Weights of a small image classifier.
Model: arch mlp_mixer, norm layernorm_no_bias, num experts 8, patch size [4, 4], width 320.
Training: soap at rate 0.0014, 25400 steps, held-out accuracy 96%.
Data: 97500 training examples, 66.7 epochs.
Rows from block 4 of a small image classifier, named by matrix and row number. Rows with one number within an expert belong to one neuron, the router's apart. Each number is 200 + 40 x the weight over its row's rms, rounded and kept within 0 to 999. All counts start at 0.
Before each expert's rows are labels from the 100 images, of 14848, where the router gives the expert most weight on average: "strongest on" is what is common among them. Only what is clearly more common there than usual is listed. The data: procedural textures in two colours, tilted and lit.
# router: slot weights (model.blocks.4.mlp.router.weight, 16x320, trained with AdamW), inputs 184-229
# up: expert up (model.blocks.4.mlp.up, 8x320x320), inputs 184-229
# down: expert down (model.blocks.4.mlp.down, 8x320x320, transposed), outputs 184-229

# expert 0
strongest on: yellow; pattern colour: yellow
router.0,218,249,178,172,221,207,178,166,150,225,202,257,149,151,240,164,203,168,148,161,222,219,142,170,193,224,175,172,160,176,188,147,217,228,166,220,203,233,122,200,229,254,228,245,172,236
router.1,239,230,149,136,222,243,104,185,139,122,178,236,261,258,222,185,235,185,180,116,229,218,133,156,155,177,227,194,194,160,193,178,243,173,187,219,207,240,219,140,234,236,226,270,151,102
up.0,231,129,246,194,151,139,201,227,237,169,193,127,212,162,160,201,180,215,184,245,152,169,204,188,177,155,206,294,297,243,177,216,197,183,221,117,263,219,249,226,143,156,164,201,175,244
down.0,191,134,230,203,204,158,191,243,198,219,114,145,232,143,213,260,166,200,216,245,156,162,213,161,179,202,138,227,250,122,200,235,166,214,197,237,251,254,217,177,147,182,264,196,152,212
up.1,156,159,121,249,208,257,198,219,240,182,249,223,227,188,200,250,150,201,243,237,225,168,169,188,222,209,134,127,126,205,229,229,157,242,177,180,264,249,197,251,89,175,125,190,174,168
down.1,116,154,162,244,263,130,183,166,224,190,178,158,204,230,191,204,187,216,182,263,141,238,233,116,212,152,250,160,238,227,202,142,190,188,283,115,189,166,186,228,291,246,243,194,215,218
up.2,85,174,297,203,222,205,228,285,187,206,196,210,158,235,226,192,211,144,158,200,263,209,237,217,226,134,149,175,189,224,177,228,217,157,127,215,272,184,170,230,215,200,220,206,191,230
down.2,158,197,111,227,175,243,147,179,134,117,196,238,219,198,226,185,195,171,246,296,178,181,229,172,219,198,183,178,200,222,195,174,186,163,251,165,192,220,241,165,208,236,135,200,222,247
up.3,154,228,182,266,191,229,160,192,206,248,226,222,139,211,247,224,211,167,217,277,173,201,167,185,167,239,200,109,210,232,213,211,218,181,249,174,197,248,191,153,219,213,215,154,147,228
down.3,184,174,250,151,213,153,237,134,165,203,204,176,169,328,254,173,141,204,224,203,175,226,164,221,176,178,229,175,199,223,222,250,202,219,151,148,147,244,247,168,153,213,163,204,201,192
up.4,163,210,191,144,210,130,125,212,241,202,238,216,153,188,273,243,115,242,232,212,241,182,208,186,155,208,197,240,223,200,261,250,184,204,199,227,176,138,201,269,175,198,164,145,238,111
down.4,252,165,205,138,231,158,216,232,183,171,168,222,171,189,200,203,159,155,166,263,193,198,191,239,222,177,183,237,231,158,206,147,175,233,190,247,208,143,226,196,190,209,165,188,206,279
up.5,135,125,166,169,196,250,169,205,134,173,228,149,215,176,250,169,195,178,184,148,158,144,195,201,235,228,234,187,176,210,244,260,193,181,196,150,225,158,262,176,125,175,220,175,213,223
down.5,184,227,169,134,161,134,179,153,202,213,288,244,151,236,170,229,197,170,227,202,275,270,182,138,178,249,174,192,222,268,258,164,249,232,238,180,186,240,214,165,290,235,167,149,176,149
up.6,197,198,215,208,158,166,201,212,178,150,167,239,234,226,235,242,184,155,254,192,189,181,160,204,261,262,170,278,169,252,260,216,232,269,193,181,196,183,170,282,242,171,141,225,207,91
down.6,266,225,178,144,222,220,137,236,313,208,122,145,273,192,175,190,152,164,145,118,192,231,200,259,197,208,173,208,189,189,206,214,209,250,273,182,182,213,224,133,230,230,157,206,217,183
up.7,278,167,194,192,127,176,200,146,209,208,191,186,159,165,211,198,208,256,239,266,140,247,267,153,240,189,256,188,123,224,189,163,228,218,192,178,161,150,206,210,174,155,207,231,147,130
down.7,168,322,173,307,210,165,101,161,197,239,233,210,272,199,220,206,176,205,160,207,284,163,174,227,144,193,144,144,240,232,206,188,171,172,278,169,220,214,217,239,278,174,180,194,243,150
up.8,148,210,173,238,216,157,173,140,270,212,182,126,179,240,159,226,192,195,171,189,185,172,191,237,193,180,239,216,209,209,177,133,226,155,248,193,174,228,183,204,292,177,196,203,156,218
down.8,253,193,215,223,165,165,225,203,187,138,220,214,242,230,197,240,200,198,197,188,211,225,233,244,144,287,205,136,216,142,226,226,192,218,202,226,230,253,220,241,295,214,221,231,236,206
up.9,180,242,202,178,199,176,164,218,161,213,205,172,193,224,146,188,271,185,231,198,235,184,209,215,208,188,86,283,155,206,192,183,203,124,198,197,156,225,197,182,190,185,144,271,257,226
down.9,201,157,247,182,242,182,126,149,207,259,205,189,190,183,175,201,166,190,231,210,155,277,230,187,197,197,167,235,189,195,156,198,238,259,185,257,199,161,190,228,220,201,217,179,138,177
up.10,241,176,129,234,245,237,260,156,241,230,198,179,188,168,266,216,164,247,223,143,207,291,189,168,217,202,239,230,255,189,241,223,203,218,189,210,198,198,218,137,199,128,189,200,103,193
down.10,240,149,217,211,140,153,245,158,175,255,270,263,204,178,158,141,249,171,194,157,238,180,158,213,229,217,180,182,208,128,217,197,182,196,191,181,278,256,196,234,191,222,265,262,235,196
up.11,239,228,144,146,212,195,258,143,128,170,250,201,221,222,223,226,178,156,203,152,220,167,204,219,220,250,122,258,210,158,140,218,163,199,174,213,213,168,169,243,242,162,206,246,215,184
down.11,217,233,204,192,201,203,214,254,261,204,186,197,186,183,121,214,202,229,200,250,206,254,264,220,215,247,147,117,148,171,200,141,182,233,138,232,232,207,266,231,202,155,183,226,183,121
up.12,187,247,125,134,259,134,207,198,270,176,134,204,191,262,209,206,117,142,169,246,192,162,221,269,179,114,200,192,178,225,297,278,171,166,273,211,101,249,302,186,234,208,203,204,133,195
down.12,247,192,287,188,258,211,204,268,231,237,174,250,161,229,205,227,214,145,212,118,240,210,233,218,240,281,204,147,207,222,212,271,214,188,135,201,186,216,166,221,133,212,241,145,234,153
up.13,224,220,213,195,201,217,183,197,180,199,136,153,200,282,176,180,151,219,273,116,169,193,143,204,200,193,99,214,190,222,218,146,241,130,208,209,223,202,256,192,276,235,230,243,189,221
down.13,246,199,243,205,171,222,170,179,221,182,189,203,176,133,199,188,180,280,197,160,175,186,223,136,225,199,238,258,199,191,199,196,225,162,239,222,193,190,253,162,261,130,190,214,200,149
up.14,243,282,338,149,183,223,266,254,161,215,283,180,248,251,186,202,223,182,192,157,218,240,169,205,161,206,150,147,237,140,163,185,166,219,244,169,180,191,195,206,264,206,143,178,287,160
down.14,166,150,98,145,190,261,173,224,236,180,238,183,245,220,205,258,189,143,212,198,263,221,136,201,174,197,188,149,201,210,196,213,277,193,172,250,223,185,225,146,169,172,270,193,286,264
up.15,186,102,262,193,202,240,146,145,218,105,243,150,244,191,148,230,170,214,269,190,195,179,229,206,224,189,209,263,223,225,194,210,228,207,220,166,212,220,202,229,214,157,227,144,195,138
down.15,213,237,160,191,222,185,233,185,157,226,241,153,182,194,204,200,178,244,140,183,201,265,233,233,141,137,166,195,145,185,213,190,184,147,269,183,183,204,220,228,176,139,199,190,271,217

# expert 7
strongest on: pink
router.14,162,199,242,151,209,244,200,147,176,216,174,219,158,224,212,267,218,265,165,205,193,196,200,212,199,268,250,214,164,134,223,203,177,207,179,241,237,245,230,185,237,188,161,225,144,184
router.15,183,205,263,151,201,210,201,191,244,220,176,208,148,184,190,235,123,246,203,207,270,192,198,200,223,230,206,255,173,140,202,221,172,203,188,232,202,226,177,152,282,211,173,248,178,164
up.0,252,262,181,264,218,149,229,183,165,199,216,197,264,169,239,210,216,221,154,274,148,166,116,183,213,213,186,182,225,300,128,242,285,149,245,280,227,169,270,202,222,110,167,176,210,284
down.0,153,109,316,200,187,162,196,117,230,157,172,177,234,294,233,246,173,190,156,240,210,270,231,223,205,201,220,265,182,165,212,192,199,222,162,173,198,244,200,223,189,201,266,194,205,187
up.1,209,220,148,170,179,191,221,231,259,174,136,139,255,203,243,228,209,205,220,194,219,194,236,266,212,228,221,180,255,256,212,241,113,182,156,168,214,264,250,199,91,143,261,194,236,169
down.1,165,171,245,235,198,150,221,204,260,96,207,221,162,181,184,283,251,267,210,260,224,227,210,209,173,208,129,161,229,209,224,139,182,197,242,237,238,237,257,142,200,122,190,231,235,222
up.2,110,144,168,259,147,168,197,258,217,172,194,209,195,162,162,232,198,154,153,186,182,197,201,242,192,182,210,158,186,248,231,204,234,258,192,265,245,235,239,245,240,134,187,228,246,215
down.2,181,233,179,222,176,153,130,185,239,160,272,188,139,241,188,168,236,207,152,215,228,246,250,225,225,198,195,171,251,236,98,236,183,220,135,151,179,185,238,225,253,224,188,271,297,228
up.3,185,180,177,310,184,232,262,262,225,250,222,276,154,190,243,235,186,197,211,168,182,168,44,187,179,259,144,169,161,158,189,198,216,214,224,158,202,193,261,272,203,196,145,191,209,210
down.3,288,252,194,104,217,194,232,161,217,244,226,219,206,126,183,178,192,216,187,262,138,200,207,181,221,191,156,180,225,137,207,133,223,209,204,212,241,209,191,199,155,146,217,207,252,177
up.4,200,270,170,241,237,232,252,210,196,291,183,122,261,124,209,169,229,248,214,186,193,226,178,162,182,199,216,114,168,156,199,83,151,224,187,203,241,203,234,250,218,232,219,248,224,187
down.4,170,198,206,240,302,189,225,136,244,278,241,183,202,215,209,181,183,144,181,168,130,189,191,218,184,227,178,182,258,187,185,192,242,158,186,200,180,161,189,211,214,237,234,214,171,154
up.5,236,188,157,195,195,147,145,208,164,181,141,223,250,201,243,202,256,178,139,194,251,164,215,223,210,221,157,205,250,133,118,282,192,201,242,176,145,184,237,204,198,202,181,230,166,219
down.5,210,233,212,240,206,114,193,246,162,204,157,222,225,153,186,196,99,181,187,227,196,165,153,203,179,190,177,121,211,246,180,197,121,234,153,190,227,204,239,195,187,222,245,193,193,186
up.6,194,234,177,166,148,216,133,226,243,114,198,187,153,185,217,109,142,168,227,194,198,274,110,183,235,207,80,193,173,176,212,254,204,253,182,207,222,248,107,188,219,216,170,234,231,262
down.6,134,145,201,170,267,201,264,254,205,166,231,229,194,183,175,195,257,242,185,185,199,153,212,128,165,173,227,235,278,179,166,133,122,156,229,165,256,182,223,261,220,206,129,235,168,233
up.7,236,154,213,114,192,306,192,215,158,198,264,228,103,208,122,190,274,210,197,293,190,252,180,142,210,177,264,185,174,172,264,124,193,94,176,105,216,115,196,204,184,158,269,135,208,157
down.7,102,190,206,162,194,226,204,194,197,188,187,171,170,176,112,234,110,171,183,185,222,195,132,177,207,203,198,293,221,184,265,252,153,213,179,164,205,199,250,158,205,133,248,197,224,235
up.8,172,266,207,200,215,178,201,201,204,232,149,201,278,220,204,257,194,228,140,204,204,202,161,240,162,245,95,233,253,205,153,232,186,245,240,130,132,279,211,207,166,175,149,138,274,239
down.8,188,163,210,201,116,133,152,228,170,256,190,253,218,205,213,140,185,206,196,228,249,263,202,258,204,248,241,301,219,203,209,201,164,277,136,196,199,229,190,237,219,199,224,146,230,236
up.9,226,249,226,181,143,211,161,274,189,178,210,213,213,221,242,238,228,175,200,181,177,163,131,232,144,276,168,142,160,201,166,272,117,250,246,202,221,129,210,291,272,179,168,246,146,238
down.9,215,224,200,230,195,178,227,159,245,233,284,181,247,163,200,213,273,193,249,223,208,221,181,208,199,182,264,210,153,201,152,137,145,209,256,149,129,145,205,121,178,215,232,191,219,187
up.10,215,263,184,279,183,200,199,138,206,271,220,245,286,232,239,230,164,214,246,198,188,181,198,145,166,164,209,148,245,176,273,222,193,181,161,170,191,233,253,187,153,204,163,164,261,170
down.10,184,122,232,261,288,213,243,198,163,240,181,226,211,172,166,237,202,239,165,186,200,258,289,195,187,192,236,245,244,150,194,178,190,303,147,214,213,121,188,274,251,147,174,254,282,188
up.11,196,209,225,274,202,196,145,202,210,225,222,161,218,220,186,247,209,175,160,187,234,289,166,208,211,95,293,177,177,192,163,144,183,161,213,160,199,171,243,135,140,148,153,210,232,146
down.11,127,153,173,160,177,257,216,164,193,183,210,190,94,208,206,236,149,227,218,169,218,148,227,166,140,174,184,147,212,140,177,123,224,240,171,239,189,137,270,220,163,177,254,185,239,194
up.12,209,152,274,192,251,218,133,115,213,146,200,192,162,237,253,232,260,200,185,202,242,205,181,229,199,222,202,154,202,186,217,227,165,204,213,123,202,187,227,211,176,247,230,286,217,140
down.12,190,208,165,185,188,219,208,123,115,217,206,192,138,208,169,213,140,159,244,228,220,144,242,176,243,205,216,169,153,231,211,226,274,215,168,223,197,204,221,168,255,162,202,208,239,206
up.13,123,215,210,220,259,272,172,173,122,101,259,159,178,195,251,235,123,173,192,225,194,240,164,168,168,175,173,210,188,238,193,154,221,189,280,139,185,221,231,174,165,137,222,152,238,163
down.13,224,165,190,138,179,235,134,188,186,199,136,280,233,165,213,164,156,219,190,198,185,271,241,178,234,148,249,229,193,178,143,234,132,148,191,233,187,167,271,256,107,237,150,211,239,198
up.14,136,189,162,178,115,178,198,209,180,194,213,220,241,304,188,264,209,221,183,175,266,237,201,293,147,171,146,188,180,204,168,292,173,172,263,191,254,200,268,154,226,149,186,187,238,212
down.14,200,151,223,215,206,211,229,211,208,245,194,167,156,267,179,190,159,201,215,251,168,184,204,273,182,154,241,142,178,210,199,217,164,296,212,254,157,239,255,193,206,114,153,250,129,247
up.15,205,197,262,262,158,165,220,201,203,209,228,150,243,183,179,196,163,222,219,197,196,186,212,264,234,146,94,231,193,249,235,215,239,213,219,216,200,209,156,184,168,200,185,267,205,231
down.15,150,180,158,181,197,127,213,217,81,206,159,202,143,248,197,225,175,153,238,203,153,170,192,257,145,183,225,153,253,168,225,182,188,228,231,104,216,219,235,163,181,162,152,152,214,281

# expert 4
strongest on: checkered
router.8,242,176,199,126,200,198,167,183,188,122,246,190,126,194,266,146,194,217,181,186,224,204,268,184,215,190,247,236,181,168,207,266,230,175,175,151,205,149,237,145,222,274,212,191,218,177
router.9,222,157,155,126,164,194,185,195,151,157,233,229,106,241,262,131,210,210,227,200,238,204,283,151,248,204,224,227,177,176,193,273,215,189,197,161,205,158,234,166,220,260,206,215,215,170
up.0,167,293,269,216,285,243,174,160,122,183,208,203,176,209,236,91,169,235,180,211,251,216,177,155,225,248,132,237,224,151,270,198,200,252,196,228,158,244,211,211,203,171,190,212,229,124
down.0,162,212,195,149,225,145,158,208,266,198,243,268,194,223,163,209,174,249,191,245,198,257,80,231,197,148,186,204,243,122,220,204,189,167,210,198,257,157,167,161,226,263,241,208,245,91
up.1,221,203,300,181,236,178,197,267,321,240,218,217,255,239,204,209,214,195,266,241,239,257,151,209,160,205,244,127,130,226,196,171,203,207,244,182,198,206,253,263,200,175,233,159,182,207
down.1,241,203,166,261,202,196,219,152,133,152,218,157,197,250,348,194,162,276,202,170,230,152,190,236,159,143,253,232,216,174,154,172,192,247,209,263,202,259,191,162,181,120,236,146,163,226
up.2,255,157,201,239,203,240,152,123,163,230,174,142,190,234,208,201,181,159,251,97,189,261,334,195,189,189,184,161,179,220,133,167,178,180,267,229,213,158,220,230,184,88,179,225,220,176
down.2,193,195,242,196,164,156,220,147,234,148,159,253,205,194,164,134,196,185,189,248,169,196,172,236,193,240,167,300,187,244,239,212,197,178,196,267,210,208,205,237,126,145,237,185,217,202
up.3,347,225,189,207,206,191,150,168,236,156,169,156,167,235,164,243,119,233,231,143,197,198,172,176,214,182,172,168,169,224,232,207,249,213,211,257,197,174,215,220,144,239,244,197,227,209
down.3,202,282,243,201,236,164,217,176,175,245,181,175,186,252,192,203,205,183,242,232,214,218,240,210,147,245,180,240,170,155,229,197,203,158,220,151,225,229,251,236,152,198,166,163,291,153
up.4,151,179,181,188,179,166,260,237,229,234,211,177,226,226,144,227,178,186,188,266,216,244,252,222,131,198,228,272,311,283,238,193,190,219,178,238,157,263,180,269,138,220,259,167,195,225
down.4,235,238,163,245,219,160,202,232,138,156,247,195,184,213,191,216,168,228,256,188,215,225,150,180,178,211,267,185,151,207,176,209,211,306,261,164,226,204,145,245,203,148,212,220,108,196
up.5,216,172,166,78,174,176,247,185,200,297,205,254,176,207,201,216,221,153,225,267,219,208,172,194,224,166,210,249,232,237,197,270,230,249,192,247,260,198,197,230,233,163,249,187,193,162
down.5,162,181,268,190,218,143,169,203,230,223,244,235,287,247,183,186,172,190,230,251,224,154,182,176,154,169,259,148,239,164,314,176,195,211,212,216,207,284,169,190,195,205,127,198,199,236
up.6,148,166,144,167,286,211,223,156,220,179,276,212,178,183,229,245,259,168,152,170,151,268,119,182,234,239,235,231,235,237,160,272,227,193,219,188,305,293,157,212,149,150,163,205,212,212
down.6,196,129,156,236,237,168,271,196,223,196,107,242,205,162,173,223,183,191,255,267,249,131,250,220,263,201,169,186,220,233,222,205,194,195,211,238,202,209,219,191,237,147,182,267,160,242
up.7,230,150,187,235,146,224,190,131,197,192,242,224,180,205,200,256,252,161,171,275,183,125,296,246,143,226,176,233,191,131,224,172,241,290,205,173,219,277,257,223,200,169,175,268,171,229
down.7,90,230,202,233,183,202,238,170,147,179,128,232,184,112,201,128,191,176,167,197,152,214,124,231,200,176,235,173,231,156,227,290,135,151,196,199,156,196,231,248,140,203,223,181,265,216
up.8,192,286,260,177,164,101,181,245,135,252,167,191,277,254,164,211,123,163,230,175,256,192,177,180,165,146,157,216,182,180,208,130,152,159,152,199,224,257,203,186,184,229,206,227,237,199
down.8,190,177,157,292,206,173,278,251,226,145,233,202,234,182,178,150,253,187,206,191,191,180,237,243,177,184,205,251,201,157,245,166,154,251,182,235,225,160,226,226,255,119,221,163,175,214
up.9,138,233,211,316,276,206,224,175,202,167,238,212,225,204,224,173,226,273,194,193,199,192,197,217,182,206,176,226,167,208,195,124,125,209,191,109,187,220,208,190,173,191,166,234,171,183
down.9,224,158,243,178,210,121,167,276,167,208,214,262,227,219,202,267,185,252,276,176,116,197,197,148,166,127,252,151,179,220,256,197,211,197,97,200,259,258,245,177,200,219,162,170,228,203
up.10,162,140,275,91,275,161,203,194,218,245,177,198,147,138,190,190,162,227,166,239,279,198,187,225,184,205,220,199,210,137,143,181,229,188,270,149,97,174,177,204,115,160,179,171,224,150
down.10,145,207,199,254,178,177,212,221,109,196,121,208,205,274,177,195,220,202,264,192,105,272,244,173,244,197,196,167,212,159,199,182,298,206,173,223,196,194,133,196,190,200,222,192,163,233
up.11,163,145,111,198,178,174,229,194,272,179,186,199,179,141,260,192,209,228,239,220,150,200,250,214,207,281,165,137,268,190,223,193,112,266,181,132,158,255,214,220,241,251,177,200,223,216
down.11,167,156,124,195,168,197,237,238,270,214,209,137,252,237,177,204,215,112,213,258,193,211,225,257,205,226,175,128,175,204,249,238,221,193,182,224,127,275,169,214,232,215,217,256,170,185
up.12,209,211,214,225,168,200,231,223,225,277,239,220,217,282,225,197,207,185,165,247,115,183,144,139,145,140,171,168,146,250,162,169,186,164,233,250,151,184,164,178,236,192,139,149,259,242
down.12,198,219,198,139,187,269,181,224,249,164,259,203,225,241,222,240,169,159,116,213,161,218,239,224,273,246,261,261,230,163,247,285,228,199,238,126,215,283,223,213,203,178,210,238,190,194
up.13,242,330,145,291,190,251,286,217,314,217,194,144,152,197,179,209,123,198,168,233,210,164,173,199,180,167,232,252,211,288,162,203,193,139,174,205,238,214,216,209,249,233,198,232,196,224
down.13,215,243,219,150,175,215,217,213,228,134,198,142,173,219,235,215,220,216,152,212,136,236,237,219,179,189,224,150,185,185,197,200,237,188,72,232,247,207,169,156,175,246,247,234,219,249
up.14,181,203,126,213,222,202,230,229,137,160,185,207,220,220,191,167,210,158,154,153,194,176,172,254,275,189,147,209,230,194,213,137,258,187,125,195,261,247,180,237,221,169,212,229,181,173
down.14,196,188,244,274,296,190,141,220,231,233,199,264,195,216,203,247,229,276,258,191,237,250,241,183,204,232,248,138,208,245,165,167,197,191,199,195,170,188,237,259,178,245,220,219,256,235
up.15,188,185,213,228,249,229,219,184,195,123,181,209,210,152,207,181,230,211,204,251,229,162,194,222,212,245,212,182,106,220,218,229,184,268,206,157,118,259,186,188,245,138,225,228,209,219
down.15,240,201,235,138,151,126,155,219,209,175,184,210,169,255,244,135,177,210,219,238,141,235,215,184,206,284,192,180,268,187,140,169,96,213,254,190,231,268,165,130,166,174,161,269,224,171

# expert 5
strongest on: grey; pattern colour: green; ground colour: grey; cracked
router.10,187,172,206,101,247,185,124,289,190,151,264,186,144,204,215,139,170,276,233,254,123,223,146,186,196,150,257,213,152,198,147,262,253,173,137,202,193,179,171,156,257,222,237,239,173,189
router.11,188,173,162,116,241,119,143,210,169,189,206,211,139,204,246,150,164,204,194,202,102,262,170,212,209,171,247,191,203,216,171,237,227,198,216,228,182,151,163,160,260,239,222,247,184,202
up.0,161,254,160,138,144,253,228,214,263,202,172,192,251,162,235,226,167,204,143,209,183,179,196,134,233,217,232,242,219,180,232,160,210,210,219,149,223,253,217,196,235,172,165,213,177,138
down.0,206,173,263,215,175,189,191,189,324,138,188,195,167,173,285,245,218,270,202,226,163,217,202,151,189,218,171,217,135,239,187,162,172,148,242,150,196,198,219,211,178,198,172,189,219,242
up.1,186,213,198,287,204,182,206,273,191,176,203,214,252,182,141,192,166,208,113,243,213,209,172,143,237,227,198,191,211,215,254,225,229,194,219,176,222,183,141,180,269,263,245,212,178,257
down.1,160,264,180,192,152,175,223,215,250,141,218,224,224,260,241,239,220,182,227,205,134,226,199,222,173,222,183,275,228,208,158,207,107,253,285,260,182,212,224,144,191,148,184,207,242,203
up.2,122,161,143,258,179,188,258,176,241,255,209,206,202,245,285,228,205,264,227,253,274,143,129,272,182,221,194,151,188,204,185,206,161,201,236,251,181,244,196,156,178,260,143,174,242,207
down.2,222,174,162,224,187,160,259,234,163,243,245,263,244,217,207,185,130,279,234,187,191,170,166,205,219,165,215,205,193,208,200,234,139,135,235,230,213,169,221,194,179,197,225,166,213,199
up.3,200,168,220,183,164,188,190,178,173,260,192,244,207,243,196,206,218,249,225,174,127,204,242,183,206,112,204,227,212,244,178,149,236,215,278,231,269,192,237,329,216,210,228,208,179,267
down.3,144,176,180,218,218,280,264,219,177,182,192,161,193,197,143,176,191,141,218,257,230,230,204,206,223,171,207,323,260,223,161,245,181,171,195,243,206,191,207,122,179,212,125,192,286,108
up.4,132,256,274,188,189,184,157,201,212,192,183,151,178,178,152,277,152,179,177,199,247,247,227,205,234,254,159,159,196,179,127,184,239,227,242,239,263,275,211,179,140,204,205,247,229,158
down.4,217,199,177,181,137,221,227,235,260,190,309,197,175,169,216,249,200,183,186,215,233,206,184,189,224,224,150,213,287,196,256,175,245,235,188,205,101,226,231,239,174,183,235,202,114,175
up.5,206,229,232,197,167,289,190,159,213,194,194,132,219,134,180,282,195,225,253,188,208,209,189,226,163,218,133,223,167,149,213,103,241,186,228,201,191,158,171,272,213,168,188,170,217,219
down.5,209,183,248,148,196,192,146,138,163,164,174,220,248,238,203,165,121,193,169,156,179,186,252,158,185,99,199,228,230,196,151,204,143,206,145,196,208,150,194,206,184,198,247,165,162,181
up.6,260,203,248,182,161,179,193,224,159,233,203,238,149,252,172,218,239,185,229,231,233,223,193,286,198,201,201,172,151,181,215,174,234,170,269,228,214,231,149,229,194,158,118,161,173,220
down.6,247,161,212,165,218,232,184,98,229,151,219,178,187,282,216,77,273,182,153,198,126,220,237,176,210,279,211,252,237,228,244,279,181,223,228,213,256,180,185,197,262,215,266,164,246,293
up.7,184,238,216,232,245,181,216,219,156,209,223,209,169,210,162,157,215,223,180,156,202,166,190,138,150,80,240,262,206,168,148,130,215,197,206,195,229,138,173,224,129,187,183,222,183,234
down.7,230,138,213,185,172,160,242,228,272,146,197,216,202,205,216,244,167,179,122,135,175,292,182,227,173,174,198,78,203,234,245,202,270,245,191,201,91,156,221,181,226,191,250,247,183,189
up.8,136,93,135,168,211,230,230,193,143,227,204,219,147,252,245,251,220,172,248,250,183,232,156,125,244,184,186,272,225,191,237,207,172,221,238,154,202,203,251,228,168,96,228,214,142,170
down.8,255,197,260,189,213,249,250,188,218,152,196,249,173,197,262,255,181,164,120,225,210,233,204,287,132,235,88,166,198,242,214,214,197,143,238,221,134,212,188,177,128,201,195,225,192,208
up.9,218,196,271,222,305,135,183,183,162,206,176,207,233,125,154,103,225,146,216,243,207,189,215,203,194,134,198,227,194,230,208,171,200,213,201,217,200,241,195,247,257,217,235,245,184,165
down.9,157,213,162,239,185,216,237,237,189,157,189,169,197,245,261,189,217,260,187,205,124,243,146,184,178,197,185,193,231,139,184,214,159,239,251,248,172,159,212,134,135,108,114,164,179,212
up.10,218,187,201,166,196,192,250,201,212,179,162,127,156,179,179,166,229,164,156,172,236,191,194,183,192,101,136,158,201,196,198,296,271,236,188,230,199,249,167,166,255,240,187,189,346,202
down.10,240,167,171,234,237,226,241,186,149,220,225,214,197,214,185,215,207,180,231,230,204,219,134,183,207,236,179,182,224,122,264,153,219,181,181,182,277,254,129,246,157,157,170,178,101,180
up.11,103,242,254,155,173,122,185,275,182,258,191,226,192,184,236,189,179,248,139,204,183,179,171,204,205,243,173,194,272,167,159,241,215,141,255,121,206,145,173,134,219,173,241,266,128,145
down.11,254,209,170,214,182,223,233,225,248,249,193,251,256,210,207,220,214,198,231,284,197,254,200,246,223,171,243,176,186,164,211,223,183,218,188,176,188,168,263,222,150,144,232,130,194,209
up.12,234,196,232,255,146,171,189,194,257,258,77,272,161,186,219,118,203,230,226,212,235,167,156,199,193,172,149,213,144,156,210,271,220,212,168,203,242,193,222,158,245,205,184,156,117,115
down.12,160,177,211,185,172,168,171,296,188,178,210,149,212,232,136,230,201,268,232,233,213,212,210,246,208,137,217,167,197,176,198,243,145,173,247,131,197,170,103,205,193,259,160,238,205,201
up.13,157,229,218,228,158,208,163,290,227,227,181,250,228,174,228,121,165,259,235,150,218,152,197,221,183,272,146,172,105,171,167,215,215,177,162,222,174,162,210,203,132,158,188,158,276,257
down.13,243,180,196,172,235,185,190,162,164,70,212,202,210,125,187,164,194,152,138,217,185,157,205,228,207,239,168,222,218,135,261,230,211,255,249,173,208,206,211,197,156,237,178,194,209,250
up.14,168,168,217,218,242,157,220,201,168,263,210,182,197,214,217,239,162,280,228,201,218,177,179,214,190,213,192,165,175,220,251,226,251,268,103,200,186,197,210,291,245,223,163,181,201,190
down.14,181,208,170,194,201,167,209,202,208,185,156,152,173,267,162,174,244,225,161,186,208,191,168,253,217,193,148,213,172,220,323,208,251,152,245,177,124,164,212,197,244,143,195,162,261,168
up.15,209,256,260,249,229,215,159,166,158,152,221,239,190,221,201,191,227,229,231,209,204,271,219,160,201,149,158,145,241,221,171,223,249,243,142,162,217,194,164,167,212,238,216,163,319,166
down.15,174,255,184,192,177,262,166,236,232,164,266,230,216,174,155,211,208,198,170,247,306,256,224,230,205,164,198,164,212,174,186,155,205,194,252,252,269,134,106,172,238,184,200,238,169,212